A small image classifier, trained from scratch.
Data: 147500 training examples, 6.6 epochs.
Rows from block 6 of a small image classifier, named by matrix and row number. Rows with one number belong to one channel. Each number is 128 + 24 x the weight over its row's rms, rounded and kept within 0 to 255. All counts start at 0.
After each channel's rows are labels from the 100 images, of 14976, where the channel reaches its highest value: "strongest on" is what is common among them. Only what is clearly more common there than usual is listed. The data: histories of elementary cellular automata, time running down.
# convs0: first 3x3 conv (model.blocks.6.convs.0.weight, 64x64x3x3, standardized in use, each kernel summed), inputs 0-63
# convs1: second 3x3 conv (model.blocks.6.convs.1.weight, 64x64x3x3, standardized in use, transposed, each kernel summed), outputs 0-63

convs0.51 [129 134 130 131 142  91 126 121 149  80 136 122 126 107 138 165 147 102 151 133 139 142 120 131 120 158 120  77 112  90  95  94 139 157 137 129 139  92 177 149 107 134 163 117 148 143 117 116 171 131  99 125 143 106  93 118 107 152 128 136 110 127 114 209]
convs1.51 [ 97 141 123 107 121 128 135 111 123 124 145 163 118 180 122 146  95 157 113 137  88 119 123 170 111 105 138 131  85 105 125 129 134 109 114 148  70  85 124 174  85 100 101 118 119 168 134 148 137 146 109 119 164 104 130 119 101 133 164 123 120 130 162 164]
strongest on: 110 turns on; 101 turns on; 010 turns on; 011 turns on

convs0.58 [118 116 118 214 131 131 135 156 133 147 136 162 111 112 144 138 135 155 168  71  85 102 114 123 121 113 122 132 118 120 131  99 123 134 138 160 106  99 100 119 166 110 142 111 112 176 144 122 119 128 122 101 161 133 120 111 106 150 134  69 152 131 120 140]
convs1.58 [122 141 152 153 156 124  79 121 142 118 153 167 100 115 126 127 119 136  78 130 127 144 119 132 147 145 114 104 122 143 124 167 151 150 157 114 181 133 149 122 149 108 163 153 128  84 174  89 121 171 119 132  86 143 105 145 130 136 176 139 137 129 110  95]
strongest on: 110 turns on; 011 turns on; 111 turns on; large cells

convs0.45 [145 137 132 103 116  98 146 157 105 120 125  89 104  78 122 125 153 111  95 135 118 147 146 103 171 162 136 109 145 173 136 161 117 142 134 152 174  84 121 153  95 140 150 132 151 139 140  77 134 153 150 133 124 138 162  90 110 132 110 124 155 124  83 119]
convs1.45 [ 95  90 100 116 106 146  98 105 104 129 183 132 110 108 149 136 135 124 149 141 131 163 152 154  88  81 164 142  98 105 116 108 143 145 136 104  89 170 100 123 152 144  93 117 131 122 139 168 105 125 147  90 155 133 101 122 103 144 161 148 131 135 127 104]
strongest on: 101 turns on

convs0.9 [174 127 146 111 123  89 128 166 120 101  98 124 156 165  98 181 109 122 105 134 122 118  73 143 122 103 160 118 135 139 159 137 163  85 147 124 132 135 131 104 139 150 103  98 131 174 131 142 128 104  93 171 145 134 136 130 137  93 145 141 103  98 131 110]
convs1.9 [126 100 124 135 117  98 108 160 162  92  82 136 142 125 110 112 132 123 132 103  99 120 127 122 156 163 135  97 114 135  83  91  88 124  84 130 127 106 112 117  96 148 140 128 117 151 118 158  82 136 134 132 127 107 111  82 102  98 110 100  91 122  84 159]
strongest on: 111 turns on

convs0.61 [115 132  97 164 158 159 144 117 169 115 131 147 154 142 116 134 105 129 154  88 115 115  89 158 145 113 102 120 101 115 157 113 168 108 142 151 133 114 130 105 146 139 165 105 110 167 100 130 140 125 120 131 127  95 123  99 155 101 114  94 146 113 120 205]
convs1.61 [165 149 122 161 173 168 156 163 193 163 120 138 156 146 111 130 158 149 130 128 147 149 140 109 158 138 104 103 177 158 143 142 125 152 110 150 145 124 138 163 140  93 160 148 134 131 142 137 115 167 167 147 118 137 155 134 156 125 128 117 142 142 101 129]
strongest on: 011 turns on; large cells; rule: rule 8

convs0.42 [135 148 106 194 138 158 139 109 157 139 146 140 144 113 159 139  96 125 144 153 120 109 135 110 125 142 141  97 102  95 140 126 124  97  80 120 148 131 132  95 163 105 125 145 156 103 168 139 146 115 103 120 130  97  99 155 134  97  67  97 101 130 158 133]
convs1.42 [ 91 103 163 114  85 127 111 116 125 123 134 163 173 119 112 122  90 119  95 134  86 129 138 105 131 143 153 110 143 153 130 128 127  49 144 127 134 148 150 109 114 136 166 153 185  77 125  97 144 141 124 128 144 103 123 146 121 116 103 106 114 111 125 125]
strongest on: 111 turns on

convs0.0 [102 131 129 140 127 124 106 147 175 144 108 104 155 106 195 116 148  95 114 114 149 154 105 125 145 112 122 135 145 134 117 115 156 133 131 175 118 134 107 104 160 180 129 102  81 161 129 163 104 106  97 167 111 151 100 124 133 111 112  91 136 102 133 111]
convs1.0 [159 127 138 128 117 115 112 153 147 158 137  65  79 159 112 130 146 122 154 130 159 164  95 107 158 104  84  95 157 110 106 121 142 126 159 109 135 139 129 138 111 136 143  91 133 152 133 142 116 148 136 142 170 147 167 141 143 112  71 128 131 117 146 166]
strongest on: 101 turns on; 110 turns on; 111 turns on

convs0.39 [ 84 144 142 124 133 143 139 128 149 123 160 137 120 146 175  88 187 117 128 168 141 144 105 168 137 102 103 105 176 119 153 142 132 126 138 101 121 104 137 155 134 117 145 136 174 187 104 136 116  95 109 146  96  97 114 102 134 108 103 131 117 124 115 128]
convs1.39 [117 148 149 149 114 145 153 115  91 151  83 117 123 102 107  98  73 115 170 115 140 138 112 119 147 164 103 149 143 101 143  89 113 106 100 138 131 139 125 113 103  95  99  93 118 131 145 100 126 102  98 129 144 129 143 135 131 122 199 168 129 154 105 116]
strongest on: 110 turns on

convs0.10 [140 121 124 192 182  92  96 146 132  91 120 101 155 125 128 126 102 115 131 107 125 156 115 113  94 105  97 112 128 124 126 142 133 124  87 145 172 147  90 153 157 123 162 183 151 132 159 166 139 116 108 110 142 110 121 103 110 134 149 141 127 125 127  98]
convs1.10 [153 132 110 159 149 162 158 125 156 130 160 103 120 114 117 107  96 118 113 139  99 158 110 120  98 160 137 148 177 111 110 168 119 176 122 129 160 179 131 154 152 145 187 137 170 108 124 134 122 141 130 125 144 106 119 136 137 171 100 131 140 123 146 156]
strongest on: 101 turns on; large cells

convs0.4 [146 183 136 136 108 126 135 100 111 172 138 104 127 128  77 119 142 107 143 147 158  94 142 155 131 158 111 152 141 130 141 144 138 123  96 171 102  96 117  90 192 150 106 159 119 144 117 126 130 103 115 117 142 120 130 151 138 141  84 133 107 150  83 114]
convs1.4 [202 127 109 143 122 129 114 152 123 122  99 110  99 133 125 132  86 101 111  95 156 119 134 128 119 134 131  82  92 145 125 137 126 103 165 135 126 114 138 134 107 127 148 135 178 164  95 157  97 116 131 122 147 171 141 102 144  86 139 152 148  74 135 128]
strongest on: 011 turns on; 111 turns on; 101 turns on

convs0.22 [134 138 166 102 114 120 154 134 150 173 101 140  83 126 129 126  77 121 112 106 146 137 143 147 148 141 131 103 131 140 153 116 116  87 169 146 153 137 158 131  80 143  70 126 143 121 145 126 163 150 100 110  98 144 144 107 146 117 135 146 145  87 106  85]
convs1.22 [ 97  96 110 113 126 103 113 126 129 103 181  86 138 154  98 108 166 143 127 114  90 135 110 126 107  99 148 134  87 147 104 122  90 153 104 122 116 112 108 153 148 157 106 131  90 126 123 128 103 129 116 104 101 116 148 111  79 149 123  83 163 111  92 108]
strongest on: 101 turns on

convs0.33 [123 120 120 127 129 121 124  97 149 109 179  91 130 106  91 147 173 150 148 139 151 151  85  96 159 103 169 106 156  90 147 160 112 143  91 153 133 154  99 120 131 105 145 100 152 125 146 112  93 126 123 125 120 114 128 146 167 112 171 160 154 120 118 134]
convs1.33 [ 97 118 128  92  95 121 149 111 103  97 112  94 142 117 119  76 120 107 155 121 131 129  80 127 117 117 119 124  90 106 132 118 155 103 107 147 105 110 124 123 158 105 108  72 139 140 124 137 185  97  89  84 149 111 119  99 112 119  92 135 126 151 131 106]
strongest on: 111 turns on

convs0.1 [162 138  96 180 132 140  83 107 186 102 122 116  95 142 106 133 133 139 101 119  87 137 123 120 146 112 102 143 104 150 125 122 123 118 130 165 117  96 162 139 225 140 118 130 131 106 143 123 111 123 132 125 141 146 116 141 103 131  99 117 152 124 133 119]
convs1.1 [142 157 131  95 155  93 129 115 104  97  94 165 121 139 111 112 163 114 100 100 168 116 113 108 139 112  97 102 143 108 137 134  84 123 172 113 150 156 183 148 154  99 130 134 114 129 153 149 131  85 122 119 152  95 105 132 158 117 118 130 122  76 120 125]
strongest on: 111 turns on; 011 turns on; 110 turns on